A small audio captioner, trained from scratch: trained on simulated sounds of rotating machines with and without faults.
Rows from block 20 of the audio encoder, named by matrix and row number. Rows with one number belong to one channel. Each number is 128 + 32 x the weight over its row's rms, rounded and kept within 0 to 255. All counts start at 0. After the name is the row's rms in percent of the matrix's.
# conv1: bottleneck pointwise conv (encoder.blocks.22.conv1.weight, 96x256x1x1), inputs 64-127
# conv2: growth 3x3 conv (encoder.blocks.22.conv2.weight, 24x96x3x3, transposed), outputs 8-15, a 3x3 kernel for each
conv1.29 111 [155 196 125 116 157 126 132 125 143 125 158 127  89 113  88  44 142 151 133  71 133 142 105 169  98 158  95 107 158  52  90 108 118 101 135 166 124 132 107  64  83 155 165 153 144  97 106 133 128 157 104 143 105 105 141 120 123  94 152 163 110 133 117 151]
conv2.29 100 [ 70  49 109  76 140 128 149 112  89 117 120 110 107  84  97 160 140 135 111 122 136 145 127 119 139 122 149 156 173 182 121 152 117 117 140 130 191 215 159 159 119 119 128 126 112 159 174 200 167 148 121 116 120 130 107 138 111 145 184 151 125 106 100  75  95 140 143 135 119  99 126  97]
conv1.30 077 [146 136 143 130 162 120 118 124 140 113 151 128  91 106 140 154 131 126 159 117 104 133  99 138 169  88 121 117 115 149 117  93 150 129 166 137 115 116 100 138 137 193 155 159 162  83  38 139 136  89 154 166 172 143 165 116 136  81 108 198 207 170 158  50]
conv2.30 096 [148 164 129  99  96  90 112 108  95  68  77  61  78  85 129 170 138 132 148 143 165  99  80  81 120 152 156 123 153 168 141 135 130 112 105 105   0  45   5 152 129 139 113 127 128 114 156 178 130 139 156  49 129 168 124 151 178 116 133 160 130 145 147 136 131 123 160 155 139 105 114 147]
conv1.31 093 [153 101 131 155 111 180 154 162 126 152 103 135 128 103 130 100 148 101 131 117 127 160 129 142 148  72 111 156 166  97 144 128 143 154 107 105  81 166  91 106 158 122 111  26 129 108 148 128  86 110  66 100  83 127  78 145  70  92 108 187 137 124 112 134]
conv2.31 099 [134 151 105 162 149 113 155 149 149 131 163 141 113 113 126  95 113 147 155 160 130 144 125 118  77  65  96  92 141 125 110 134 134  74  98 143 130 169 167 115 148 180 108 138 152 155 175 181 113 129 175 108 100 135 138 117 140 121 146 136 167 189 165  85 110 135  82 117 131  94  84  91]
conv1.32 124 [144 139 114 169 155 136  94 140 107 185 137 136 185 128 140 220 131  90 137 225 140  78 116 129 177  69 142 151 190 134 195 152 108 117  95 109  96  77 102  96 140 109 106  72 110 117 122 116 106 136 100  53 223 104  66 161 112  92 171 149 160  98 206 134]
conv2.32 105 [137 155 130 183 142  84 119 162 148 138 131 118 141 131 153 113  96  96 108 111 152 117 146 138 125 130 116 134 136 145 153 144 119 132 121 107 128 139  94 105 130 141 123 129 130 158 173 168  83 111 107 104 167 148  84 115  91 123  94  92 166 194 178 166 181 188 107 111 106 104 114 125]
conv1.33 093 [158 179 154 105 140 124  98 152 179 143 145 158  93 133 122  53 119 163 124  82 135 132  72 167 126 113 100 106 123  94  91  77 110 131 106 126 142 129 121 105 143 149 162 188 159 102  82 149 128 122  93 160  41 108 128 143 116  85 102 175 130 117 114  81]
conv2.33 088 [131 165 176  77 102 117 130 105  96  86 118 105  92  58  99 160 148 112  68  50  69 102  92  89 122 152 161 132 142 202 126 110 108 190 154 156 119 120  49 173 134 122 133 132 143 163 178 209 161 150 156  97 117 166 150 169 132 141 140 133  73  90 156  95 124 113 235 180 130 147 157 143]
conv1.34 073 [162 102 163 161 145 105 158 147 165 114 151 147  39 141 108  91 201 113 144  89 178 184  79 109 147 102 119 127 129 131  93 170 115 173  98 109 143  89 123 101 150 134 151 165 178 151  39  96 116 142 146 152 171 136 144 162 154 103 171 153 175 110 135 149]
conv2.34 071 [111 103 169 135 101 126 170 105 119 107 146 143  68  95 101 134 129  74 181 146  87  92 110 125 129 124 123  97 144 191 133 167 145 113 163 184 149 194 140 106  94  82  90 127  90 141 152 171  87  80  93 100 113 209 181 213 192  95 130 119 141 123 112 130 133 131 179 117  73 127 107 122]
conv1.35 107 [173 143  95 145  89 139 156 158 136 157 138 136 116  97 112 102 189 142 117 143 100 147 110 163 173  99 113 133 124 112 131 100 122 165  85 138  70 112  68 122 136  53 142  42 116 125 129 107  79 137 100  96 142  87  57 144  74 126 176 154  88 112 137 175]
conv2.35 108 [119 133 119 138 146 116 161 174 146 107 115 103 107  99 123  78 101 100 181 188 125  94 130 136  97  84 111 106 150 138 102 103 103 124 140 166 128 137 113 124 134 147  82  86 105 131 186 171  77  81 111 161 152 166 151 138 138 113 151 120 184 215 181 102 120 137 122 136 139 110 115 124]
conv1.36 096 [133 148 175 122 229 160 136 119 162 115 122 138 110  63 175 142 200 113 111  82  82 140 112 171  94 134 121 172 102  83 102 104 143  98 123 146 131 123 114 180 150 182 150 163 146 116  79 117 200 151 129 135 122 161 156 108 168 131 168 166 187 122 148 140]
conv2.36 091 [165 164 160  56 137 102 117 128  96  81  71 120 166 147 161 171 171 162 179 160 137 161 124 125 143  95 120 122 142 184 125 137 122 112 143 127  71  37  75 201 153 163 151 154 156 161 171 169 149 152 127 121 173 145  67 101  98 128 159 141 144 112 125 152 132 157 141 108 127 136 144 159]
conv1.37 110 [130  49 134 114  84 155 154 151  85 105  53 178 128 124  87 118 152  97 116  83 119 116 157 118 116 134  92 106  69 133 141 153 111 146 140 134 109 116  96 165 117 118 158 139 119 113 147  60 150  74 113 118 154 101 111 122 167 160 124 147  61 140 119 139]
conv2.37 114 [136 111 145 105  93 118 127  95 108 149 176 148 120 124 155 126 155 167 167 136 127 161 140 144 166 167 174 157 127 116 145 142 148  43  53  86  87 112 114 133 138 147 140 157 175  69  48  65  99  96  86  99 108 132 121 127 149 114 119 141 141 143 132  89 106  81  75  92  53 124 102 111]
conv1.38 078 [120 142 141 126 113  89 135  89  83  88 160 163 143 130  97 135 123 149  98 114  76  83 153 159 162 129 134 100 175 164 179 159 164 138 171 113  40 134 104 154  61 186 150 104 137 162 160  70 207 136 104 104 128 131  97 132 122 152 132 105 103 135 122 121]
conv2.38 082 [127 137 108 124 119 113  98 110  93 134 137 117 169 149 151 133 113 132 147 135 134 134 134 116 120 105 119 145 159 143 127 138 184  72  68  61  87  84 106 156 142 159 144 133 154  86  68  97 166 129 145 150 108 143 192 138 152 150 171 164 115 143 164 104  85  96 157 153 153 113 108  82]
conv1.39 110 [142 172 141  74 147 109 114 115 101 119  58 111 108 101 101  99 137 131 127  87 167  87 155  90  96 162 163 109  96  58  91  94 150 125 150 156 175  94 181 164  98 147 123 175 125  99 108 134 127 161 138  85  67  99  95 116 154 156 142  97  88 174 133 112]
conv2.39 107 [157 167 165 113 125 112 117 143 123 143 168 153 186 170 146 145 136 151  34  95 138 169 120 133 144  96 104 127  70  99 129 124 135 154 162 150 112 101  99 163 117 124 185 176 177 106 128 140 153 142 143  50 122 108 104 117 120 156 173 135  49  72 119 119 137 113 125  99  94 137 172 153]
conv1.40 106 [135 174 175  93 148 187 160 103 115 102 148 100  74  89  88  84  61 112 155 125 151 173  98 125  85 106 161 135 181 115  70 123 148 182 159 165 153 140 129 129 139 139 134 128 123  75  85  97 110 139  90  92 108 125  48  92 133  82 156  76 136 165  74  99]
conv2.40 104 [195 199 166 130 150 111 150 159 146  90 101 100 126  99  97 130 131 108 158 137 169 162 112 136  98 109 115 161 176 169 142 159 155 136 160 151  62  31  37 151  88 144  99 105  96 135 142 196 110 133 152 130 157 144  78  95 129 131 112 104 121 126 108 147 139 144 125 150 134 160 154 174]
conv1.41 112 [147  68  57 144 114  48 126 121  85 177  96 110 146 133 104 137 115  86 113 138 131  78 175 145 118 154  76 136 106 121 142 128 165 161 110  84 155 134 134 167 133  87  42 111 139 145 157  98  73 115 145 105 142  97 111 103 143 133  63  88  69 122 112 140]
conv2.41 106 [136 148 145 206 133 134 153 159 190 146 163 157 114 120 105 110 159 145  94  64  94 112 136 146 116 126 130 152 142 137 175 143 128  73  74  55 130 130 152 132 125 101 131 109 123 125 116 125 131 145 108 115 146  84 122 138 134 146 140 153 120  85 122  80  89 129 126 163 124 165 150 133]
conv1.42 099 [137 139 138 143 110  87 136 128 144  90 146 135  93 165  64 112 147  82 175  78 130 169 108 104 105 123 110 118 147 115 108 108  96 119  67 166 120  61 115  99 135 104 111 149 119 103 117 132  51 166 151  88 115  99 125 123 111  62 114 111 134  95  92 170]
conv2.42 095 [152 119 147 158 144 147 123 114 125  21  62  29 107 108 106 100 124 127 189 172 138 145 126 132  77 108 114  84 105 154 103 119  85 135 177 182  30  77  91  97 107  92  99 106 106 162 171 171  51 101  81 117 167 163 108 125 136 143 169 167 136 175 151 137 146 124 127 132 127 168 148 155]
conv1.43 084 [133 124 150 101 151 107  99 130 135 137 117  65 128 132 125  77 221 137 112 111 121 167 130 175  90  94 131 137 109 132 102 147 108  86 137  41 151  96 118 113 152 136 134 156 130 165 112 150 195 133 107 119 105 132 150 101 148  82 145 100 134 152 128 172]
conv2.43 080 [168 155 151 113 120 166 102 127 182  54  33  67 162 176 134 171 152 150 162 191 174 116 132 109 139 130  87  90  76  96  82 126 163 137 122 132 103 145 149  91  97 107 184 152 190  78 124 138  71  70  85 111 178 167 114 105 119 149 138 155 171 106 145 117 128 139  82  91  97  80 130 104]
conv1.44 118 [ 78 162 131 138 117 145 123  49 156 141 160 105 129 161 152  87 144 172 117 101 102 128  63 169 105 115  71 104 135 149  77 114  75  91  73 101 114 120 140 118 138 192 124 180 175 129 104 164 184 105 135 145  82 178 160 175  88 103 119 131 156 110  60  75]
conv2.44 105 [139 141 136 105 145 155 105 107 138  64  66  73 120  97 113 199 215 190 159 130 131 128 112  90  99 124 118 137 142 142  94 126  99 143 152 182  74  81  83 149 148 134 167 157 164 151 157 175  88 140 138 110  97 131 109  75  97 174 139 137 121  97 125 108 115 112  57  66 112 113 103 119]
conv1.45 091 [132  96 107  72 117 151 159 146  72 128 138 149 133 165 132 162 132 132  94 123  69 144 162 125 128 122 116  97 102 144 153  97 139 142 158 142  98 148 124 185 180  81  88 166 119 131 151 124  98 159 140 123 113  90 144 144 181 146  62 110  84 121 143  96]
conv2.45 093 [133 100 158 171 114 144 113 100 140  86  76  38 115 114 136 126 158 171  89 113  71 121 162 140  64 133 116 160 114 106 145 123 161  64  70 108  45  93  98 115 155 126 136 165 123 128 101  97 130 167 118 126 150 143 147 127 183  99 135 180 171 165 155 157 121  81 143 125 137 147  96 117]
conv1.46 095 [142  98 134 110 112 158 110 139  91 126  92 117 134 131 167 153 198  93 151 119 154 132 177  72  87 136 177 141 147 157 176  76 125 128 179 105  96 130 132 183 145 158 139 112  64 139 130  96 160 112 160  85 134  87 103 134 133  76 134 159 181 102 181 196]
conv2.46 095 [162 129 149 156 168 157 116 107 113  64  90  99 129 129 146 136 137 121 131 159 159 147 169 124 106 106 121 120 102 129 122 116 141 101  82  78 113 148 112 135 157 157 153 117 110 121 143 134  81  91  89 151 170 152 109  90 126 133 189 183 226 172 157 181 164 163 107  97  89  89  85  93]
conv1.47 118 [122 156 124  63 162 153 189  98 151 104 136 124  94  53 143  63 136 109 118  96  90 186  92 133  72 138 112 149 111  79  67 128 166 195 148  83 127 156 116 147 128 128 145 114 145  88  90  68 124  96  95 130 138  82 150  86 101  84 177 190 104 122  96 137]
conv2.47 122 [126 150 103 116 143  97 130 176 166 128 121 125 129 137 139  92  73  75 115 115 123 128  85 121 146 143 118 155 187 155 176 164 127 116 132 126  85  45  76 155 124 166 104  88  84 137 161 187 142 144 171 107 105 144 107 123 135  44  90 119 108  92 107 117 111 114 161 158 159 155 167 185]
conv1.48 089 [152 128 169 116 149  93 176 105 152  76  84 143 146 130  88 174 116 146 100 142 107 124 115 167 178 168 117 100 175 153 110 222 138 163 113 101 108 117 179 154 126 158 139  80  75 170 130 147 157 160 121  89 143 125 119 130 140 110 108 156 113 166 107 105]
conv2.48 090 [115  87  59 113 131 148 108  90 128 121 127  88 135  96 131 113 157 139 152  93  99 116 115 145   9  48  72 126 139 153 102 162 166  53 101  87 132  89  81 175 127 156 133 126  88  90 124 153 111  95 110 125 107 127 137 150 125  82  78 116 153 145 158 113 116 122 114 161 169 106 111  99]
conv1.49 097 [146 109  98 127 152 153 105 109  90 145  90 108 131 110  87  98  97 123 123 169 146  96 147 117 154  79 162 109  70 113  93 119 151 117 162 136 159 151 135  90  97 126 154 153 103  62 128 102 169 163  81 116 149 128  75 135 100  75 162  42 171 126 152 127]
conv2.49 110 [134 167 159  88 120 122 112 117 148 129 158 158 111 138 126 141 155 133 149 134 167 110  84 106 128 107 114 144 182 138 133 140 168 183 154 131 166 164 181 107  91  90 173 163 163 137 153 203 176 180 173  88  93 103 127 119 116 171 183 154  81  56  92 160 157 175  80  96 104  96 117 117]
conv1.50 084 [106 140 188 141 128  95 164  94  96 130 109  89 140 124 164  73 124 196 175 122  77 112 143 121 137 166 142 142 141 173 147  94 160 155 174 119 141  79 100 136 168 146 144 120 127 121 153 146 168  45 104 139 170 125 161 129 122 146 101  78 117 150 136 105]
conv2.50 095 [183 124 125 189 118 118 145 104 106 153 149 134 141  83 131 181 146 118 165 133 186 109 108  99 138 156 124 129 123  87 131 152 159 109  74  35  53  97 101  85  94  97 181 154 163  77  76  95 108 112 139 132 183 141 139 156 163 172 131 125 116 109 125  85  57  94  97 147 136 134 126 109]
conv1.51 109 [149 170 118 151  96 137 101 151 131 132 144 108 121  99 112 157 191 153 101 137 129 105 126 138 142 112 103 129 134 155 124 123  52 113  43 121 106  63 112 159 179  82 116  87 148 147 135 160 111 166 169  41 142 113 126 133 122 115 183 142 139 106 134 176]
conv2.51 118 [133 134 132  99 114  92 140 183 196 140 119  91 138 151 167 104 101  92 150 139 107 117 131 116  86  72  73  99 133 151  57  95 100 131 146 156 104 103  88 189 170 165 125 112  98 109 168 173 115 101 100 161 164 156 136 126 148 143 122  82 169 167 176  86  99  92 168 172 169 121  77  88]
conv1.52 087 [ 80 115  94 172 190 164 110  30 117 129 109 129 121 122 197 147 179 169 166 125  51 126 137 115 160 150 101 147 171 169  96 131 108 101 147 107 136 171 122 127 121 169 133 128 150 146 103 119 187  53  77 126 175 170 149 149 149 151 154  86 183 150 164 128]
conv2.52 090 [114 155 144  95 111  85  82 102  97  70  55  96 167  82 125 170 192 186 167 147 140 107  65  62 149 145 126 148 176 160 143 140 117 121 149 151  92  91  98 190 153 168 118 106 102 156 135 148  85 117 132 172 123  92  63 108  81 125 143 140 125  99  94 132  95 112  65 102 103 141 144 144]
conv1.53 092 [ 95 170 142 167 161 147 151  34 114 139 129 128 130 140 157 134 112 152 173 116  81 163 164  96 123 166 169 169  78 134 117  93 128 148 131 121 154 141 131 119 168 169 140 146 188  69 132 129 162  39 136 147 147 134 128 151 125 107 169  69 122 114 145 153]
conv2.53 093 [140 127 109 154  85  96 142  92 140 155 137  92 113  90 138 173 167 147 153 120 189 148  87 105 124 131 142 173 167 123 139 131 123 109 138 118  84 136 135 170 115 135 123 116  93 131 134 134  87 142 118 135 155  56  93 149 153 116 104 129  44  58  73  50  54  95  61 118 135 147 129 149]
conv1.54 095 [110 155 111 139 137 185 146  94 165 149  92  95 144  79 165  99 161 165 164 134 106 130 150 105  85 123 119 148 153 144 100  49 135 154 144 150 134 152 126 149 133 172 139 127 121  47 105 133 177  45 105 175 129 156 129 108 112 147 171 127 147 129 134 141]
conv2.54 096 [180 143  88 128 112  86 129 133 135 128 145 112 123 108 128 167 170 152 186 151 183 132  91 133  80 130 119 110 144 106 153 158 134  91 103 130  88  99  70 160 120 170 189 192 196  72  97 152  66 122 146 116 170 141  86 138 120 111 102 129 102 122 132  83 120 111  84  96 107 141 170 165]
conv1.55 094 [114 134 164 130 123 157 115 104  83 162 143  61 115 129  91 141 164 177 143 121  59  99  81 147 106  77 101 167 125 150 133  67 178 142 171 133 128 123 153 111 124 175  84 138 104  98 126 116 150 151  90 161 133 182  99 187 144 110 145  54 173 152 161 161]
conv2.55 096 [136 172 201 109 134  94 141 149 166  84 100 133 108 126  85 153 160 141  98 108 172 141  63 114 129  88 103 119 131  88 160 190 164 105 108 117 105 110 129 102  65  97 106 120 135 112  51  90 122 159 161 151 134 112 129 150 170  89 102 100 102 143 146  72  46  88 136 144 141 182 159 134]
conv1.56 093 [137  83 116 170 152  86 152 127 158  77 128 168 121 118 140 104 159  99 130 143 149  90 153 103 169 132 109 136 115  93 104 152 111 156 146 154 168 132 113 123 147 157 159 143  95 159 145 206 146 120 176 110 143 124 135  86 155 141  97 112 107 142 166 111]
conv2.56 100 [ 91  86 127  97 143 146  95 100 103 118  98 101 166 158 185 119  88  97 197 208 180  81 113  71 163 151 125 146 128 154 114 125 136  42  56  57  97 108 114 124  96 133 192 120 127 115 145 152 145  86 113  89 124 174 162 153 169 133 179 170 114 115 115  97  88 102 102  76  76  71  90  45]
conv1.57 098 [119 117 102 171 171 151 112 134 177 116 121 118 143 131 178 174 214 135 155 140 106 133 131  86 156 155  86 101 104 131 110  63 110 148 101 134 143 131 147 165 142 144  61 143 168 127 124 147 160  65 121 105 174 127 184 132  97 111 152 117 133 147 177 163]
conv2.57 104 [182 198 166  99  82 132 101 138 174 125 124 133 146 119 141 177 188 159 145 134 124  93 116  84  73 128 109 129 124 137  76 136 113 133 143 200  72  96  80 147 150 132 186 218 189 130 142 135  47 105  98 134 204 183  59  82  97 129 102 136 159 150 154 127 100 104  95  96  98 173 196 201]
conv1.58 119 [100  96 165  67  98 128 109  85 158 130  71 149 154  96 101 155 139 128 116 106 182  79 133  84  81 132 142 115 110  83 133 201 135 123 136 118 131 126 159 107 110 135 141 166 140 133 109 121 189  99 143 180 122 176 112 116 125 118 134 106 136 131  98 105]
conv2.58 128 [113 116 119 119 149 142 109 107  87  80  89  73 123 128 145 154 144 179 109 111 113 112 100  98 108  79  81 122 127 137 148 157 159  18  23  22 116  89  85 144 141 145 142 121 121 138 143 142  91  84 100  79  94  81  86  83  98 124 102 108 165 155 138 159 150 160  83  82 105  78  77  62]
conv1.59 116 [137 145 132 146 134   0 116 130 149 153  83 120 174 162 178 154 135 128 140 159 140 137 154 103 147 168 148 167 109 145 119 150 160 112 143 127 170 169 121 153  82 172 119 163 157 154 141 150 127  95 119 143 158 108 196 103  77 141  47 157  84 134 155 128]
conv2.59 125 [148 134 132 161 122 147 129 134 145 123 101 100 116 118 126 157 165 163 118 109 133  64 112 105 101 138 116 153 139 127 121 116 132 130 106 136 103 116 114  32  24  48 173 174 165 143 136 134 112 135 133 107 120 116  72  71  80 141 114 140 108  84 116 133 136 143 109 114  90 148 138 129]
conv1.60 110 [152  46  75 120 102 130 193 164  76 119 116 166 121 165  70 140 119 100 121 109  89  94 123 145 137 144 108  91  63 116 154 143  91 151 115 137  79  81  59 155 129 137 120 105 148 101  81  84 116 137 152 136 147  79 113 152  88 168 115 158  93 127 147 138]
conv2.60 115 [114  83  93 126 129 128 163 108 140 102 139 107 105 129 140 114 151 161 106 111  91 155 155 148 161 175 155 177 172 153 143 123 124  88  74  90  73 128 122 112 147 153 118 140 129 117 101 108 106  93  88  66  81 129 102 115 134 105 110 119 139 153 159  91  81  76  55 109  80 103  59  54]
conv1.61 099 [ 82 126 170 125  64 142 167 120 122 112 103  96 146 129 104 138  90 159 169 122 161  95 160 128  87 127 145 132 158 122 153  72  89 122 138 132 109 114 162  93 157 122 203  63 141 109 133 111  73 176 160 129  88  97  92 129 114 142 126 138 112 125  81 119]
conv2.61 092 [165  94  82 227 138 133 180 160 186  99 144 104  93 146 153 110 109 104 197 200 211 148 149 175  77  50 126 111 122 114 119 118  99  99 116 132 109 142 154 133 159 179 115 137 122 155 170 145 133 130 144  74 117 127 147 120 134 178 126 174 166 139 146 109 148 140 160 141 170  96  59  90]
conv1.62 100 [162 133 120 153 124  73 182 131 176 111 120  69 130 167 121  72 139 145 153 161 183 155 119 163 110 127  96 131 111 128 122 133 138 146 135 101 165 122 113 117 164 109 182  98 147 130 171 130 117  93 136  58 157 103 133 121 119 121  98  64  40 127 120 119]
conv2.62 096 [140  80 107 207 130 186 147 140 219  81 119  79 130 125 105 129 111 127 200 183 206 151 145 135 100 123 124 103 118 109 122 140 128 103 141 180  52 122 133  52  91  83 141 156 158 155 173 158 108  97 129 105 139 173 156 117 142 217 137 160 150 117 149  49  91  88 121 147 158 153 158 139]
conv1.63 088 [151 165  85 175 152 111  71 107 167  46 115 151 112  88 167 144 129  85 136  96  94 145 100 108 127 129 138 137 117 119 139 126 105 101 158 140 165 134 148 135  23 165 142 128 138 142 107 181 152  95 122  76 143 129 133  95 121 105 155 108 151 176 178 132]
conv2.63 092 [ 95 123 136  89 121 173 110  73 114  69  44  77 166 138 166 131 112 116 167 129 137  98 148 114 116 105  61  88  85 137 120 148 124  88 100 135  70  89  70 140  99  92 154 146 129 128 185 187 118 136 132 137 133 165  84 144  88 147 143 156 140 119 112  78 126 138 136 124 104 139 169 159]
conv1.64 100 [119 148 159 104 120 137 120  98 150  97 105 150  73  50 114  93 151 129 130  81  84 157  76 130  87 163 116  94 144  87 147 136 106 145  87  87 111 148 112 130 121 129 150 176 142 107  34 138 141  81 136 167  95 130 152  97 142 137  88 155 150 132  94 115]
conv2.64 099 [133 106 112  91 120 136 132  64  98  67  92 109 110  97 108 179 157 158 126  98 106  93  95  89 123 175 139 137 109 156 103 143 114  11  48  94 123 114  86 142 110 108 118 119 102 161 148 185 108 145 137 130 130 131 108 118 104 134 128 145 104  64 109 101 119 125  68  95 101 117  94  86]
conv1.65 133 [165 118 100  98 105 132 134 159  86  89 152 134 112 136 174 113  99  44  50  66 114  87 173 154 129 152  69 100 149  64 125 101 141 122 119 158 162 117 131 171 117 130  87 126 121  98 153 102 107 152 140  83  57  75 128 118 137 123 100  64  95 125 102 122]
conv2.65 134 [112 124 176 135 128 141 114 101 154 128 128 140 111 159 143 102 114 124  57  21  41 126  99  82  99  95  98 119  71 116 124 116 145 133 135 172 160 145 165 105 117  77  94 107  92  94  64 104 161 117 132 170 124 127 142 137 118 119 123 124 120 157 139 175 177 161 135 140 150 172 133 140]
conv1.66 087 [119 132 142 124 142 134 138 101  91 139  98 150 124 136 152 111 140 160 163 109  42 188  63 181 183 101  95 155 137 184 121 122 126 114 119 123 136 170  78 166 153 170 154 135 151 108 125 125 192 115  94 201 155 145 123 138 152 176 126 137 156 131 115 114]
conv2.66 088 [145 145 123  92 114  85 121 179 118  95  60  94 155 121 126 185 159 138 148 126 117 152 100 109 216 178 126 129 149 127 144 150 166  63 101  83  98  72  72 123 102  88 119  98  89 128  85 130 140 125 180 128  69 129 143 132  97 150 130 107 110 147 178  88  53  64  47  74 112 192 174 128]
conv1.67 117 [ 85 169 174 139 136 139 115 101 129 124 117 107 146 118 102 165 108 139 168 134 157  75 127 105 159  76 148 156 179 123 205  91  31 136  85  92  79  75 142  82 141 114 120 133 113 107 114 171 101 143 114 105 143 111 110 130 130 130 135 114 163 108 166  99]
conv2.67 104 [124 105 116 163 144 103 154 186 162 150 148 161 137 142 157 112  33  66 158 157 152 145 156 161 129 126 121 130 139 123 141 163 107 179 144 122 110 106  80 145 107 140 121  70 103 197 160 163 161 159 148 154 172 128 122 114  99 116  91 114 150 206 172 174 147 171 149 123 120 126  64 124]
conv1.68 101 [151 158 152 124 164 139 152 155 127 142 118  88 145  94 139  81 129 194 166 106 134 172 149 159 126  69 128 150 154 164 136 127 159 128 155  95 114 177 104  96 129 165 173  81 162 141 170 116 166 101 101 158 155 143 105 102 189 145 175 132 141 137  84 151]
conv2.68 096 [131  99  66 167 141 127 130 145 141  35  18  10 153 110 122 151 132 159 202 205 212 135 115 126 134  96 114  92 113 100 147 147 147 135 141 120  61  77 100 133 136 142 153 148 150 143 147 168 122 109 159 118 101 127 137 131 100 150 161 143 172 122 144 144 125 162 129 114 128 119 127 116]
conv1.69 098 [ 98 184 191 130 112 138 132 119 130 139 187 148 111  98 137  67 112 174 142  81 135 111 102 144 117 155 110 115 169 145  98  88 128 170 123 113 150 147 155  97 158 145 163 115 100 154 134 117 125 143 113 141 103 146 122  88 100 157 176 142 132 123  74 132]
conv2.69 095 [157 193 162 146 140 111 165 137 139 141 119 125  84  93 114  95 130 129 115  89 123 124 113 176 150 121 126  97 113 113 136 155 138  38  82 106 139 124 134 128 102 163  84  93  90 143 112 146 137 159 232 116 114  99 127 129 172 145  98 123 132 133 137  91 140 147 146 143 129 155 140 135]
conv1.70 097 [175 176 126 128 166 119  87  77 136  95  30 109  87 118  61  34 117 121 127   0 174 153 111 157  68 148 140 101 180  92  93 130 123  95 153 127 110 156 130 155 123 151 167 207  99  42 121 161 197  70 149 169  96 129 133  92 122 170 165 114 169  89  83  59]
conv2.70 089 [ 92 104 101  72 136 153 106 118 110 107 103  93 124 131 124 149 121 146 104 121 157 133  70  76 157 125 131 140 146 145 156 171 166  99 119 132 132 113 103 171 129 115 162 126 125 119 133 173 143  78 137  76  66 120  87 130 118 155 176 157  87  62 120 121 141 143  81 100 102  89  98 107]
conv1.71 100 [156  92 149 140  74 108 172 168  88 126  49 134 123 147 121  74 119 140 127  97 108 126 126 160  94 147 126 137 108 145 135 104 148 172 162 122  99 131  97 118 119 170 160 111  38 116 127 137 191  80 120 105 118 125 148 163 103 141 139 166 109 142 117 130]
conv2.71 097 [110 120  90  94 105  71 102 148 151 130 158 118  98  94  78 154 151 146 171 144 156 167 146 147 120 116 107  99  87 102 141 157 184  97  98  77 131 142 150 113 148 127 121 131 163  77  60 108 120 117 155 117  92 181  98 100  93 125 114 136 137 186 177 105 142  92  83 132 124  75  87 112]
conv1.72 096 [156 130 113 125 162   8  84 117 138 177 122 106 178 165 134 110 183  96  79 139 165  85 123 113 126 174 139 125  82  94  96 124 134 113 127  85 139 148  87 146 121 180 119 122 154 170 141 115 166 111 146  96 156 129 175 117  92  90  55 154 100 181 130 138]
conv2.72 096 [116 128 147 151 138 157 125 109 122 126 108 131 154 144 120 167 154 169 176 168 162 116 158 103 149 158 157 142 130 128 110 109 104 217 159 142 106 119 128  50  89  74 172 144 185 105 133 154  85  69  87  83 110 127 138 147 129 183 150 137 162  75  98  89 115 148 163 129 144 113 138 131]
conv1.73 116 [147 101  88 139 161  39 119 146 154 146  92 144 178 133 101 154 133  96  39 161 138 137 133 181 179 103 132 149 121 114 124 168 162 131 149 162 160 139 120 162 113 138  93 149  95 134 158 132 148  83 133  96 155  99 106 152 113 134  12 127  21 134 142 140]
conv2.73 111 [152 139 149 131 144 156 124 116 111 106  83  84 156 134 149 168 150 174 126  93  74 112 120  85 105 129  95 132 139 155 114 147 128 109 108 115 114 108  73  81  95 112 168 156 168 127 162 171 112 124 135  90  62 126  76  32  50 138 123 123 123  92 134 130 170 139 111  89 104 148 109 117]
conv1.74 070 [ 91 144 147  77 146 156 154  83  92  86 103 184 137 101 159 172 130 145 148 122  67 169 132 146  88 130 149  96 126 186 120 132 129 119 167 128  98 122 191 158 149 100 157 123 112 166 108  31 100 212  79 127 130 116 131  90 127  98 140 116  91  84 111  81]
conv2.74 077 [128 145 117 105 104  88 124 127 107 106 108 107 140 111 141 145 140 136  96 101 112 153 134 160  73  72 116 121 132 110 156 123 144 136 135 109  93  56  83 195 153 195 181 176 182 122  90  99 155 155 137  50  71  66 147 145 144  99 125 148 130 127 142 146 121  96 129 120 153 166 137 161]
conv1.75 087 [180 137  92 101 169 173 144 127 162 158 102 105 113 141 123  80 175 129  76  68 133 140 142 148  90  91 155 134 134 127 110 116 141 132 143 110 131 117 110 146 110 190 156 214 121 139 148 129 232 114 119 130 147 186 131 116 133 162 147 139 117 114 113 134]
conv2.75 090 [ 80  87  90  95 125 121  85  94 143  87  77  99 193 166 156 159 163 181 146 186 181 134 120  86 124 119 100  96  85  99 135 143 154 156 162 143 119 113  92 138 124 132 194 181 178  85  88 157 103  61 112  81  94 139  91 106  80 176 184 125 117  71 112 107  69  93  65  66  89 124 152 135]
conv1.76 088 [ 96 148 164 100 134 175 129 105 180  69 132 106 114  86 149 149 153 109 158 132  63 142 102 115 138 156 146 138 110 178 131 149 103 173 179 135 151 104  62 146 133  82 101 156 112 141 132 136 177  57  98  80 144 111 124 108  96  88 113 105  70 168 139 137]
conv2.76 095 [172 138 131 156 117 140 127 115 123 176 165 149 133 104 132 157 141 133 208 166 173 173 139 106 156 158 107 127 113 127  98 151 138  39  49  69  62 132  91  92  97 122 161 160 166  53  83 103  79 117 109  88 170 155 173 226 223 135 145 118  93 110 105  74  88 104  86 120 125 125 136 123]
conv1.77 100 [158 147 136 114 184 129  88 171 120  89 111  78 155 142  81 110 116 112 121 121 145 102 155 145 145 154 190 119 112 131 124  56 166  76 103 167 152 119 130 166 125 110 121 150 113  92 158 142 153  97 130  83  94  66 132 154 166 120 134  64 145 174 157 112]
conv2.77 107 [127 163 182 129 125 133 117 138 142 117 133 127 150 165 130 169 168 160  61  28  63 160 168 139  44  55  63  79  73  97 120 127 127 151 127 149 128 109 113 212 158 145 172 171 163  77  76 103 139 153 147  94 125 114 152 144 121 151 157 108  91 125 132 112 149 120 146 124 121 149 128 170]
conv1.78 121 [175 111  95 125 139  38 105 194 113 116 111 118 131 145 139 151 122 149  89 100 104  79 139 179 155 169 128  88 123  97 119  36 183 116 153 161 179 139 144 168 104 139 100 145 105 131 155 164 112 158 136 148  90  93 152 141 167 146  87 109 140 169 153 104]
conv2.78 116 [123 141 169 138 125 142 127 120 116  69  73  72 101 123 135 165 190 178  69  46  56 100 119 110  58  86  64 113 100  80  98  96 127 140 101 150  84  87  82  50  72  74 148 151 146 105  93 102 120 144 150 127  92 144 110  96 106 145 144 150 115 139 131 153 158 132 129 111 131 148 125 147]